config.yaml
model: "image classifier"
dataset: "drawings of small networks of dots and links"
train_examples: 97500
image_size: 32
crop_scale_min: 0.8
horizontal_flip: true
cutout: 0.4
targets: ["kind", "dots", "dot colour"]
num_classes: [9, 5, 12]
arch: "swin"
norm: "layernorm"
norm_position: "pre"
activation: "quick_gelu"
mlp_ratio: 2
head_dim: 64
fused_qkv: false
bias: "all"
qk_norm: false
parallel_block: false
inner_norm: false
moe: "top_k"
num_experts: 8
moe_every: 2
expert_mlp_ratio: 1
experts_per_token: 2
shared_expert: false
patch_size: [2, 2]
depths: [2, 4, 4]
widths: [96, 192, 384]
mixing: "mixup"
loss: "cross_entropy"
residual_init: "none"
optimizer: "soap"
beta2: 0.99
lr: 0.0025
beta1: 0.95
shampoo_beta: 0.99
eps: 1e-08
precondition_frequency: 20
max_precond_dim: 1536
one_sided: false
adamw_lr_other_params: 0.0018
ema_decay: 0.995
steps: 8500
batch_size: 128
epochs: 11.2
lr_schedule: "cosine"
final_lr_fraction: 0
warmup_steps: 420
weight_decay: 0.1
adamw_weight_decay_other_params: 0.05
Rows from block 3 of a small image classifier, named by matrix and row number. Rows with one number within an expert belong to one neuron, the router's apart. Each number is 128 + 32 x the weight over its row's rms, rounded and kept within 0 to 255. All counts start at 0. Numbers have three digits each.
Before each expert's rows are labels from the 100 images, of 14976, where the router gives the expert most weight on average: "strongest on" is what is common among them. Only what is clearly more common there than usual is listed. The data: drawings of small networks of dots and links.
# router: router (model.blocks.3.mlp.router.weight, 8x192, trained with AdamW), inputs 0-95
# up: expert up (model.blocks.3.mlp.up, 8x192x192), inputs 0-95
# down: expert down (model.blocks.3.mlp.down, 8x192x192, transposed), outputs 0-95

# expert 4
strongest on: five dots
router.4:118121178148155128155110125172121148109136154085117100115086117170126098143121107152110133124135173139154189169092089102122059092122075147136115064102099095093146061127091166134129085100119123107158155141081147133190163153186145144093142153115190088115120181094164163123150160184123147174
up.5:142165122126086091172183127095127130157147174116125062104074125161169118138141188098152119132096169125102165089124087191128100117109137146160149147103154142128122108149099131120108145152103116098157091082116196106093133156178112204105159157118097186163096108138128105189048068112066125173
down.5:120081202078153200098140182152155147144136116147058101139135139161092147174149088143069077202125143206097085147107160169166109165096118171166138130114146085102073089091107107162150152150136118160109154128110128148135067124073099132212155161090171107151145164120128122100125119166115128069
up.6:121155089066055076141129128127165109170137082150128101171182134070157094128181115119121180133142154176131108093152101180121120211143158156140159117170134127141089162119111129067127162154153149131137152099128142160129143170103141115099091113067140099138171112131149098117099065144128105108
down.6:138107174098109188160119159172151102171143131095149107087132088150147072201107147136085172137128134125202089161118142093127146119145136171175150114116075084072175086080130084096143134117171101145119126099110132144138088101137126125131131129150094131070151149157094163145125100069188106125
up.7:154152069119134196114087027114129148141084149155135133156151190138103072087117135075107105148136169109135055078095091145148147099125135134107137177136145145110140161071208094140146116103092113198094126097140129121152125149145133110122070148106078137109103164163164123147101102109123160145
down.7:159118111141110167131110151172119190206155095067116173153150106058171159105105172140116141138157119124136149138205178094118176179113117158110151126143137084151189094112136096091090157132137107100097121115111112163085096129153078173099175162120180096106154148187162072159151091122155180108
up.8:117057164176153149087090098119147150103104123158141153162111147175184125198078128093113139091177171124056148136122166077082153132101145139150087137105145167153139050160123135117141144048162189094086117152136173093180112080052087097157084091102155147145173110169145126164167095166128161097
down.8:093156101087162114149148094134095080125104190170108150172133123143159099143163162170129078121124092122175134121140082118136089144116219180160113076137093155143091119101132138155126106152138177137160127205111080099117115119137147139075121089153154098151135149146186176140106202164098100132
up.9:099133140117141164062150201088142109155113091154152140137089066116086165177102127098085108103146098183179140153078107113115092155083088116093164115135097143071067121131098074164144095086081139128154053143151132153129169125054161133132073132114095106056185102089128163161138145179166067075
down.9:084140152140170129097119138140149094126187099156136116100162130098109145106156143172125108106118114144197197034156107103162123128118132116074137175157101180182172114098106150103139122171149102109127097082185104075106083133150109137127135137192107164166151153112143142044116157124087147097
up.10:155115148137119112205087107140150154133088123130112125108123115124123127119163191150213088135090126114214160163037102085116131186128123120139168196126115129093077156107086117101168167142117126085114088104160070113081107160104152141111105069165122103081191122136163146116154098208153153147
down.10:102138091130156115116070185121137144138123095132107094084092103154111181081104160186118175054071157141176149135144165130100074196103119105100140136152061106129194149160113153184160121187128145075105077165172197140119117133143114185123109135133084126160145180125125089125128111065138145130
up.11:133059132128165114099121147176129153091119145097175139116155096125152152176168119095115198154052111156178120134124084100120157117143122153105153080113107116078178088148087106159113143126122129100125115112175138151108178109105147060135071116159110122105218099107158103097136168131130112201
down.11:073083123109128100102164108047116117144123157091073060091163135127126111073199118139136088100074144054083085111076153054098162136091155129196125114107121127132112130094124152146148138104136134092165103092195064127130102116121149144142104146148086115136102135179152135081094117119122059056
up.12:154100147146156134079133122107147123123049118127116153117126155125103059099131066112132109204146132128115157142177095171151110121079173218110097148057102112173126148141155147104090089103141123149120139096146141164179154055131118105148142167123166097124153148113119140131117130168172056127
down.12:151134132148097131137094126149077125151170110137168136169149106156086138131168161158145174150130143150159147140153119127130041121113121189115079115112165104139181162126119116146110124152165153120115063102138113129110050068157167166078082148139100107018073109163209118114140140151161107162
up.13:111124096088109058132122134133136127160129148098147131096123071077096171180171181144092149118165150142161132105097097151084126067130088168134099101094176150143156108144111164100098120114133058154128177117104160141082140079159171105160142063069122113169157157146104090180103141122160097116
down.13:066160093134113118095120121102140133125152148192137146116149180155146136068147065096127156077086144081108150103149115102142135108176130119121153132121105164051187163094154154120139192144090132125214070151136144144116153110120166179146143150162091173093104134116138145147093104114126106097
up.14:167135156113141103117151175121111104138137130163128155149117137179131105163132161132134156148095087128109104123136103128178149162149147133137139156147132123085079072152115158169127089107126166145110081135166135178073200118148187174144084073151130167093161154075111175128126100167117144147
down.14:114164118118192123095099175133116190121106124107144119130136200150115146125095152182101120135135115148140093123102141109118144080157143148104135158147075123066102085141136102146102132146103134153124132094134154117121090134104106096126097159134151163159198158151152091144135074212129158079
up.15:143131144130139136167218118049111100150109171157104126119148120122104091129149084142122129150120107095163107162100084112177159111137120124137038114100150110127083102145165160122113110093029094103174140116174092135069099091064116147154089120122141161110189144134162056060084170087130153141
down.15:134184149122161078184105143200129110138129130100157102118142142173196139139113099104096124107127165120140168098120202142146101077122127147109134132140110144152135152148139109138115158120123165066126104150113147175220160137161062119090102180121131105070184166076107144150099115126106117152
up.16:074095161083088121142148136129157134149140123148125099168142099134129149101130179128154165170062144163079114111125164071154144095212094146124102160209124121156127181087129153093115117142142150166106053149144172141078206156135212122147146104127119113106091099138150114183112162115093119100
down.16:197148133145147102125179106081089134084184104113127125123132175066143144154127088103095129165104222115117124078167160087102057189144144196125091157171182116105126123130108081146147138113173119112091177169114123173137106156082133146060148156225078121067129122120146093103135136081086104164
up.17:154117095143124147184173104181122132141093158146105125141146106156108120176132147148084160116131145111126103085103136166108160173146107169153131152131147168098115132086146116102101119053087139091050150106085095128131139119113163104134142117133090144090122130116116130114116098104111122085
down.17:126094112118097155088093124161177116133113138188184129152125128115183152107158194150097121160120167167144128130121115131130093167142048134141206162158077121103142160162116183112122125154102151146172140071095148150140088057160126136118101123140136115095128082133177069120072132051096170172
up.18:141129119114129154101173140121116162140138144101128132131132127165093172064139172142102106157072095187149081089162125129108097101108116070133080111151120145166104143152122139129118153117045091091110163185130191123067154146152178097140140120113127155174164099097119077136116100162188112083
down.18:114043169073111108088152147128107152081098104098133089076122123143151061140127147121095116167118051074140100126117092157152093105150140149156131097087099130131151132125110168147160085155074189157075133151076111161084127103143109111158125146118091125147124162115141178133143159158149154122
up.19:145148088129095133105160135084143112104160167067148121143134085136174177078144153128096142135145131132077104135128058143089185082134109134106152146154127089133106131073167163176138124122143142135151189100128205076162131189110120113104197157123085129069116193117104127147177137075096163135
down.19:137120173021135121130106150163033175109130141155146152146097113086153082114122102057132090086109138116130156110108105135144112127170153120155137165063113187087136173113116122112166131144162113120130133135178163110094115120123100127177131172128096131100155142065139134097144060107114105134

# expert 6
strongest on: nine dots
router.6:123130114126104127110154106111160087189170156169112141102084086134100123090116104092157204156040120178112094130157071134073132161119165075048148152123118093093078204188106118175167142149151120177129112072173086190093128145120159076070054140101116151127179112169174094156124121159118121155
up.5:117094077091155107181070124100180161078142192152093108140129153085115160116114141157080109155096124188148123105165163137104116097142133159086097155125160166119160143169171165104152192128152103070142118100128164148138170146158143154096148134164161161153078098122116128111145144095074146135
down.5:154161130105146126120142181111128112093044138156141154109102095121139149119120136161091146113146130102102138147088163149136100100055067129160135177117133117149067117143096128061140065062142105090163167140107090122128117079136083104069152156115157131188147154095138163154188209148141094176
up.6:140134133140087098044105097134147083101140115125133124149093139147142083160137201134128125117086055129114149099161107165096102161128160203107103149137160111087134137093141108093136157153133132113136099141116135117084155101156075052183189138045162120143098091101155168115150120129116105134
down.6:106182089206125067175120108187125157151088105095136110132128148123155147072159054140115194095104179108169106160114109070117186081154126092148112141117167191142142142152120181111145138135162121107163165154095133141157086124142096141138119162104126104097102139109096104135125104112146098097
up.7:150082169079150077138124086066133176116165118115123122116180121107088110078070117102163116151083135142096101115098099101180122166089158118092188126108146080127141164169157130115181139135113144116127167174148121083145138104139169138053081138127143150164123135046176160147075134097061128117
down.7:072114104127136117128136136155130078121119082116119080095119114097139128143155195107146082120131138092158075117132129134128109061087088136127094155146092147101118120071124122138152148134124153071158158090139087098104174139118085152157206086090125119133107144147088088108173104132149112179
up.8:085105141181150121160151121138081124129233143106123111158104135113144127184059147080131140150126101137111148163100106170141140185145087146109142069120171144168130166101133115154109170096149135107115138121202115095105192137098079102083160146169074158121074109144140123121167130128113204111
down.8:145151142116120140106154105161091177140126159117087094108169129152175163107102153114095095138106133120126118066079174045119131135105114089122155153105150151194098118182111109101187118207068151051173086109111122152148080106142148152144121143040112066156066159099129147156135082087121106179
up.9:072112128192135149161076132126143149118087169142079187175160081136106078147147092149088144182093099127152077110089111130197067178128083148122131185151155142102086107190217089085128077092138161111090159103134102092140130152115109147158178168151116120171135101175161139046118148162100094120
down.9:082089148146122190151135142134131115177089121069200148173174122116134155157166113136175112134076157124144061160140076168171158108092122117147144101116121129129171155144072091145124117118091111156106095082143114157101073065160148176189093146149059134129075109127090125170103112130156150120
up.10:111131131145114105173127109111096098148088121085064083123123122080100207127140122122115126086081162129097191141034113126153096109165161090166083128109097099112120135106129201100100125116154126130148114185114137153104140102130166134132102120076110126149139103170048146086093107175117111094
down.10:202132123043130112147062098213143116134102084164103083112115148146118098132203165152141121198103144054100118054118118129130147156124103109192105123152104158098091157118095107155112140122115145119142109133134150126147090156103114100102140108121130140101164137105190058135120082096150111128
up.11:090120140116077151122111176193116124151098118119110114153147140152091155075138215185133136187180091087146101122160153103149096198132115164134124124136110167132136101141067098121097119141098136103151100155207154153119184150135095120111166090108140165126097151098096063153131130151113141175
down.11:172084118101184122133147143129097128117102141115148045141114145111106109103217083147144097131153162092114084091084116118094141113121091174124162164185131100151142178182113109110076153127084094168108106102160096083150133127128162128134092137186136118086171142117136109126153115189180154085
up.12:131121147133197127118033101168072137115122112101119107164109102123105131126150129192103121076175079145117097132109098111156163154140159135119154065106098125114192124084094134070156128175072097164117111136128195127097152105109184073109135114098159215087138096172116110143152151120089116168
down.12:164127162183118196157152118074185090111156154128099091123138179122091131119108151159137151181071116138110177142156128137152102157047130139105091093081095149080136146090196154107072129141144125122141124114113146187128091070159113130177138075126067101146161062073135157198127135116109101124
up.13:072195108103122147111135105097119127141094065186099065133096105103116166119152106130165098131114165108114171149178113181087156178108139182141125125170101172148170079155181152153125104143164161134145137156121168134171123135173153119165145135120181060168199097138187113146190126166151098111
down.13:110120066092164119140134137202131191138154171072132145126166109114131104142161129141127121081183064152120137066158108056119110095124156098149098172107114086082112087167087140096111098086099119112172151142172127090115142072106160124106103135108091083112133141096093154104075124128145129103
up.14:128165146109156112130184139126123106111178120112173165142091132149147203143103176053112086168156198124125118124100153099115116120118151147115216114105089159097072174068104090132152133180108123090108123101092120123108155140166081133139142107099138111121181182119149175110155056153145125130
down.14:102137140077153113086175182122111193152085155187125074132099164135148126162112176156097124126080142069164103145078094123184124118157089124123045153155124141146121090177116135098122093164071137143157181130087128161177167138135105120119210112131129073128060147093097174099085179154143160144
up.15:111051116097200181075101150099089145108110065081130119117097112122106162096076148115099172138101092158101177094200113117155144170083120118149124113183100103121143091117189128176122170105232124093170138182106170172133176190086140219136147104166088117101143093110064104148131127106121111133
down.15:168201127146089123092170129144185113171184131168085118137134158150197117142128104153128083150171147078157166085104152160152154107203143147122103098086158131116157187090041075132129121149064114110112110121111081116156130161151141082162083145080136200156160141122125153097161087183102106150
up.16:125125106117197150129128074133136070141093099182164125069114089132155125148117233142162133125094142192173086142104083099175153189132166084106181072134106115116119165113091164080093116117111089068110143131091198161165150183162115130149154135187185123113168093058102109158123142207086101131
down.16:106084105141146117135158089051151173169194109121139144194141168192157124129106095139120117105199135168167143117163128154199114117135098075194088147067140084181128131108106129141100123159171164133159122130105111166123098046113095171145151033138060097215089117138112147148141145109108155129
up.17:198133093150182093130142246106117094151142129170116136132159089161100095093131133143124157123126120131102124194105105112085147166123089126169143111117106127142159189158132131113127123097116096154089116121124144122172148147163154150092139126197148132121180180102108117151093140134095096147
down.17:173134140144153126120145096138161145100130074137125130084158148148167150146091157124180124134126093112178157174137153167084101115080177090100160190103176119203092051161178141154124111153068145140113135105108068142131106109146124109164144077135118121114108131079115129184133142176202119162
up.18:152095111074112093137111122122108066124107166145065083131120095176100104090177196174158104090100120129091158101143094146129137127094178146109137107108085052138150105130159142079106115151089092157159113132116197133188163168122141185176121137180157099125138110175128107097098102154141075129
down.18:126152152199135168096197160143111130099145137139082178153181120124101112148166101100136123124146117156156179084143137144123146126072142070216126095101159220150116120110082153132167113189109101095125116123166133057122125126144163174167123107160163106147070064109068087138152154079121113139
up.19:106111132140110114073186185125122161082209148130114118135187088113139181078113144140074164130105153098113046111130187094185116156097141142142101168100174155159101110111143108112138134158111085116082112128133107120109096173132109122161175110115099079111137109082126117102085194161106118125
down.19:111072137118148122153116118141151073087131109117147128088112098120149128115199114110149110093104132125139167103104099154099093100123160099151143076136154146153147116073133088142099088098122126100126169097163131118164115103114146139115129134145133142152122136081157161088132121183215147206

# expert 2
strongest on: complete; nine dots; grey dots
router.2:123119099103042071149132216080173138127149138118128148155133066122092167114157128146113119110108113175122109122095133096166086125114078111119176149140104146119116170116081125130155130191108113144166096154201098110120143135129118106093127179119077135161163102079113122125130080142153098137
up.5:136120133172131114121115103158155135176138144094094158086150127129128201148150168147100111093076182063104195118087130170128104157146135129098147184095185081088117106081189099113130079121101143155185118198183142151090111131121127111129106117074139165138113136143128113140139129139086081120
down.5:114148120137156114170166116130144111145084084140147077126136158146164157102128116105169109086183097133085111163114146142160093175153155093131161098142060080172121122147150149138133138097157084132143147160081123144145104123125170114136102170102146107160137163160154147175142073109139134042
up.6:119122130115117139127118114179130115122115133122102132110153139089106148127115163148136090184139165113093091107128099178200140105169205136121124055132156136150147076104131104127066225159103195045111135109129131096128087145181141161151164170136093113212172132122125091152132127155144099081
down.6:147092160171109026102118179120093190134154161155094094130137149154151157158084142114139167128137140116149193078080123143089176186049150128144155111137125144152090143122109149068162116143139064099105124171170111166133105130094137148100118098183122096094094134140097130083135072165130153170
up.7:105102220156128147126101115107175085120183142112172150154141172084100131071158049143154157106111131168143069151099191072113176108121111194110139127167115133143167135098064124122146149143089106122072151131106145088193146158113127143138127065129040124127076153142116098092113145129101102126
down.7:102157148137105161149100076131136125117138089109170119152119126123101074178149123120109158129106088108107157147141151119118115116176088137117150114127132194123109141099152130120078086203125122097076104041144153158143121122157151139031160107166132102137180161092146171119080150161179132158
up.8:122107125181099140101071141098165071129112089142093132139104133100080133127147111162127112234125079149108174102099150125115130157085145180118123109147124113137105133113138043140104167159114181111076119103127161117134186133169093068108131098147155109112114107111141105140142165133118109171
down.8:152086122137076133121146114162177114118122109078089101083183104156118155114129166141113085142070154067133107117113094124128126108161152145111124130146116159111162185106030120178128147191117154101107129146144147168129107055154094102121072174177167099114096141100116160104173144045124076146
up.9:118108159121164123134100132124149113169113122142095102181099085139167067147088102100111117116123069080166060121149122130165163108101108196061126161140183113106113147142140157109122156172118141134136134076068134176107128107204181094053121158113147088108169107086157171117141098105103056099
down.9:129102114115072096134130154103096148135132124127152136132119124086141117117136139094111073138130098164143087114187190134119128132125171072111093153146065181075142157154103133178077176146140080119097064144169153156180138109093094142113087137069136171106119112097158104124140138129157129098
up.10:094150105074125074102113131156125165138095099187164146206169099177148154099207062142118132117083130122104106148133168180103128114113162171156183083142143102141177103145092142139135182113135111187117155106113140136081141144175114126145130117167120139104101164142136100155125126092181147155
down.10:133122147077088122093095163151128167106106138168165140140088141096134138125157102148179139073115166181156165088134180145186097134171123164115184105125115156175132154150088187095135159157151116125059116105153090201146153104143133102139107129122139099146226125137113137186121096075188138154
up.11:132155109170128068142130105176083113167093177107093126117110137120134129120165110160092077101149206149138079097098159091126154166186151144129140106075107142114166146086057089127158109100128148143170140139156145153057115089146121138152137111153084133142155154208117141101083188146120120157
down.11:155077114140125167153117155141176086127072122107123089126076130136101088178099094098112139106186084099136162177070083140125079099103143134100106189168089124096092170184067178143100137175142144158115153171150148121119142172205139132054145094143150109139144129127171139158141183083169182068
up.12:076139117187135099141167169126174106126081098114127082056129054165131170103135107071128123136157067120100064126122194143133177181215114159152107115153063166163124154178128127109126080122135124186082166114136120122126139112135164099117119127058105101164129113136109156089131116187118150157
down.12:144139099058140115081140156071134187115077120122097151136089115091100049111162136151129152111165098133167086119132083117132103106154139134148157130171179134123113108169149137101108088138186150069103096194128148095140092106148146111120143127124104158175139137137103113140080192118085160121
up.13:093149104105140166090175124129111113136119129073145127092115126112052126108106101131143086128123092200064195155129073133077162077123148187128078169160154115153166130152171134178081200174109053118122151139105151151178181162147139168104160115150147090153118124096088137185119132133101097150
down.13:157155164116141106118069084080158161099165140174120064177123163174215129155102146100157138107121153102151022063147133129114101131096132100109148131109105105158097147103086120120155089110134101172176129105145096121107091131153172144116131087092157159137142146151120125205172090157129073190
up.14:098119154095167127113119162154168101090102099134122124175131125127130153089175137148106168090144125120123126092138120131120082143131126126170149102135147106131163130152112100202177063131111162118068130094145180112149156122059125114172123195126165155092114082085142123104179122097112151183
down.14:075136151156125060160141117119144183094145156070104134106140146140092131056129122107130104139104124143149065120091152138149138114094157126110118148150121097115055137074088078096120164106132114113139079069128166104095152093172113104167111152105140147186136161114120169134128148119102123107
up.15:127201190093111143094095122082145134135110150098156214158066154104136111146131143081161090068119115149059118094135114138132148129115103072152100090100090089162148146148095086164135137121147138133141111157121140119136182078116130087133159129050138129094150110154158107133111137134087088105
down.15:116133116127142122104135106091172119150141170165146132150135135096179124062160115162153103175126142152114149046102179115115103088083146095193124106145118183072125096155152141094113163125143096118063160120147096072113159101130132180138090048111122114187125117162178116144103131163130176214
up.16:107157132070094108138144095138098120142153090086096083160130121148107115118130146125107111147112095104144122140101063155163141125138125125149135086081122137110167140105135147093019084037133123068060196063138129159167063127121178126149096148177146135106116120133206085130154143120080185138
down.16:091079101141153130170089081105066126143063118150111105126120121136153119130113144160055138148176112122142136121108160157108108102126131055107123105092147155094084114126137163201105148123132129154179090205191163130097123115169106124108107122113084137099080110110127140104134120133171163107
up.17:187095140131168138075110103147091120138158111162095110075126077082182104098122111129123117084161130162109098100124101115124138114119135142146151150118099106084107128147177078086138120086116126168151110068120134089085169147142201173097101112085120162170128114140101103161108201125098164113
down.17:080150119175129126172144114106166102091162163153156153140162126124138126115184111100156125116044097144173151177157066135089176086086154149079073119172097173117181125142176156104119100115132133088134112075116174144139185090118196129140119127138134089136080129128128116104119161137123103101
up.18:107078154140105116121155085150123174141186102160112141136085111101156118103100159108167127142131166082101069126123149189059126052036154138122138132108110112093102110121134181111120074132146156143137144139066033143074154105183133092109139084099183139189119149186154093147124141182088114109
down.18:084133119147127087093103181122109151070068139115123131160117145131136172111093170084111154176071076146127179099164112094147165134129192153129062107086195145091159168163110155159121145128102145116115116126165156122070126147106112123126145124084180127122086158170188131098169225145094153099
up.19:090121087120151100149145143049101130141079110156134144099122117158092182132079163093153193037143167116119099150119123129089161130088135100152148128112168109143106140153170139137142073204122159160222122104189115112100132070105159094124107175139141132178161134125116132128119022181105133126
down.19:112152097146097153111154063128132073110113053225117176140113129176114175051097135143139091143128031115123139112117132118121119097045175157140091149153171143107136187180149109074116098144137109116097118083169141126133127118135106142120141095182152143157192122147113216150145127113085104142

# expert 0
strongest on: complete; laid out on a circle; nine dots
router.0:185155119101158105123076055185078108101086128117131099147191232095143124131093111110119130166181182051155159176191148163096159113147129168139111110144166156133128063101192141095096121050122145124111148156103181125144075099128073137207134136117179114107101145151109101136147134099078162109
up.5:168099117135096079166036104072129102110107107133098137097145097159124139094189111140158148163069129143112174102122106130061091111095145173118130099085120164115156134137119158157135118146123136088095120160104123108148123099091093094168097116213119103063165137087113113106122125119133052156
down.5:107179199160138104070212081155158115144116134095144152118113095179135152127139116118110078155149175151140181151143136160113148159092121122112160105127169153105109143113114176119128164117158106141192178172121175085096096129136141188172132149148173134160058132144104133154112092129153150154
up.6:153085114152160115046145123129069117129151179095190119065154096157111151140148164175061116163123152169124158121135135117152149106080079113150184098113107132127137148078111157101056125125075113138100121133123128123109163127135203178142157144120156090068119116089069169105215146112103130127
down.6:104134080088081207119112119183129172131116154097165182131126068167126124113136099113189110086085110158195101190123169168126131174081116105131104171122133150048129131177164090114108115123094083068123140114116183151094095108152165152161139100148115122101133086079114122136116145071092115135
up.7:104092134136145109110133170134151112078114090108192154150138089115137036109145117158109148113102151162124134217148115123159135083106129157079138143096106127157160089202138130178156132138151140127078122178110122062134151138133137136128128142132115113132116092141117158109086112154102121116
down.7:067145115151108159108162139057086156153079173108135125070128116171087147110131123153111128113137098085141105085121163151130087141136109084127155152122169071144120185142152126118121128135141055118152096101132130195065109106168164117161101114082126152139086073144105185105032136137149129103
up.8:129110068072170097155128120127157127162160083124082139142148153115031108100110126144155152136156156117172140178126152146129131142052140141162109157087119095132114101073082106134082100141103091123152168178119122128202107133081143115096104127154132101080166155071127144118147123099167129117
down.8:163131179152120131068136147162115201121107127150120168119098112152137106168136091135139134139144125133151106136187107170085106104165081111149104149132178123171127133144134207178187117116174185118136144097161120102047145126143107097143139127131130155163088121146112139139086111104046146073
up.9:148108091110155098103079065163123112145119092103154152189124130132122142124153132111174058130152128121192121088107148127105140081114086091133079089109120099135134160186126136124160095106173163130090094062139118186155198167082167121108137085075194138111143105105152157223149153169127103148
down.9:143185167138149134137094074101106127147134116091087126156231102112104103098136152149136150105114125125102119121112121077135105113161121145108163094152102146172155118113165095133112218088132065101082177138135134158079116133180117188112080184196149135117151160163125088072097110142134155112
up.10:139113107159124093115149122089087099144134163140053157111135107157120093088128185131065134125081068148119096125138127172157134096113059070159067078136144121123118122107172131183177128093167074081098143108071100100081106135125137129125081126106076099131126168087145102135128156127147191150
down.10:073096125142100146129125140109128132077183122150168111112132146066172147183130137172089125117149117104199153112147138086033128136178172109148182111122061144151134086121161111127099082105092162141061108105094165136115120180183102082089183175055092107088071124108128111156119088153109083111
up.11:124089134119086079105094136107123081160107162140088078127158101100044058138144116087122119098193161149190140130138142158130180151136111066126158170154109123190115091116136116140107106121148063119091134140119118130060109169121220152173121142128111123125167092123176088141099168097141087126
down.11:131149151116201122138121150108140158116136097115132086189098116095196137154149130114172132142088097154094169116125072124117138121095189149130101070103153158171107098123153082157181110119086130132123089135078111120161130156127080127087113119106143104076090144085095133117146103137084138075
up.12:134084101117136112138125132132175138132112112060106053138141108063156134154161144135174108131130073193105153130164104105113097201169177164153170125167099112149164095144076112135081118146138185188134136138063131136084137159117099181049108130094096155209139177125127171138081114119102143170
down.12:103110204136103170134179061111162087108100133152124154092118139073118089118109122125093137100140171185120168148122139108183160088092123164092108122170155132162091103150155125126150138099093093066138112104088183118112174114142128141112130153093072182101200099107101136099134104143116070096
up.13:121112140091181158101178205063166143116139121066154124142104227144131135113144134132131127100080145126095170130123104166177092098127154149136158142069148104135113143124172122165118091174137145161090124132131139136084168110109196076120075156132132180131186098163082084134138113122073134094
down.13:103074165135152133111198102148099132164199115163155110162148143189173151169142099051108108106089109132086171070094122118149147076135097126156130175102114059163128096123152063143145070168129176192097122166097100120128178143064160195142180127124108143105108129145180129153143160141135067141
up.14:117133134152059138155068181145184095073158056100118085122138181109102099157141178119182068143124112160142178152100121129148108073165163142124091065121115130094107071088081146113102173088125152139113173169139136212139141169112130053120148103141128128107115181116160133133091170149124098113
down.14:158111171114073115120160049112140103162165165127133158134188138152167166139091159137118169142199149144116134077112113108087129173110175089121163183071092099155151168200163139126128155082190128077115154097147097088132111106133138137152224204151137098155162137143130109115114114108103176151
up.15:154101144136167177121164091102135085140062116119068084069099121104089029109135143136118164107111155133073107116125133126138089125108141086110057072129147143083125143116165088077132138102152106122164146131077076101095118038138106142165107125127139136153117101121133151103117139077169134152
down.15:068104143152066121103122117118088105082145157080201169156110149136137177128107162082119146157133160100165085158157083174135117067082135105212131149188099156176135136125142110161131102156114175140097160103169174106137103109124094109122169123102165170123106096067141128118093097151148099111
up.16:149096139164215076139095073125126148197109158132099064067083156132085073115188152125123112127146128155085162128145135132112172150103134112110130150182166127183059129172192131094124104118134107090126184145111128073094193121089109148160102167067121115161124069137119157129140172117109098114
down.16:100144113093154138109210185130101098093150105125127158202135157221132120136112161085130155099141124155194108179155162140096072135144115092115113117133135182114122078136129141153121195119138154127098160097114170142110114163141105215073135126139156145140124114155137095105132074152092174127
up.17:081140123124138123151158135158141097117137126131079094048193061143117084177130173166147130069204149130088134130160127127177150117129114105129152153116088176123123152126115186095111119122115132041136085122133091191131094167176137069128138119147092143106160140148136174098036150139127119135
down.17:069110150160109172145150134097142159133079153084175141171069143115118140153121112112101133134136122057168145125121084101166162163147113175152162194188094133108108115183131127175144111152139132166130123098109132058132135101107166176111154167122050175105162174118038097148187081151119152083
up.18:191162137071198108166104196096093140148132127153140152086085111113111127133113051234158119111106076141118093107087160110191120157105165130102129143137092118087058135059120101114143093180116152077114122110174170086138134172097139153166165122099077112125139132126108143082117126207137095119
down.18:137100070171131113112170127128196092125134096188148093134135118117137075077163153133123164084164183106159078139134116133159130145058131128158172118171117135108129064143116132106118169091169176123090140199149097086127201134142143140067150158120049123150090173119193079105141078132106177104
up.19:166154139134153131152185149164114153122071114123156072121161143061067135131146060138105153117133093129081155191132107076116102157053083102147080115140129108133125126095095076156180169177129117092124163132066177162108103064093043153133144050108153095117108104152118125117101147126163113102
down.19:140176145145124101052155107122121102088127128115113148173126109212145062130117157123108112158115137100086125082143140170088128178084140094174163143142118184153095144091131120131151111130138056174131103112127070103089125098128150144142131115159208083084105139099132142075107140116153209134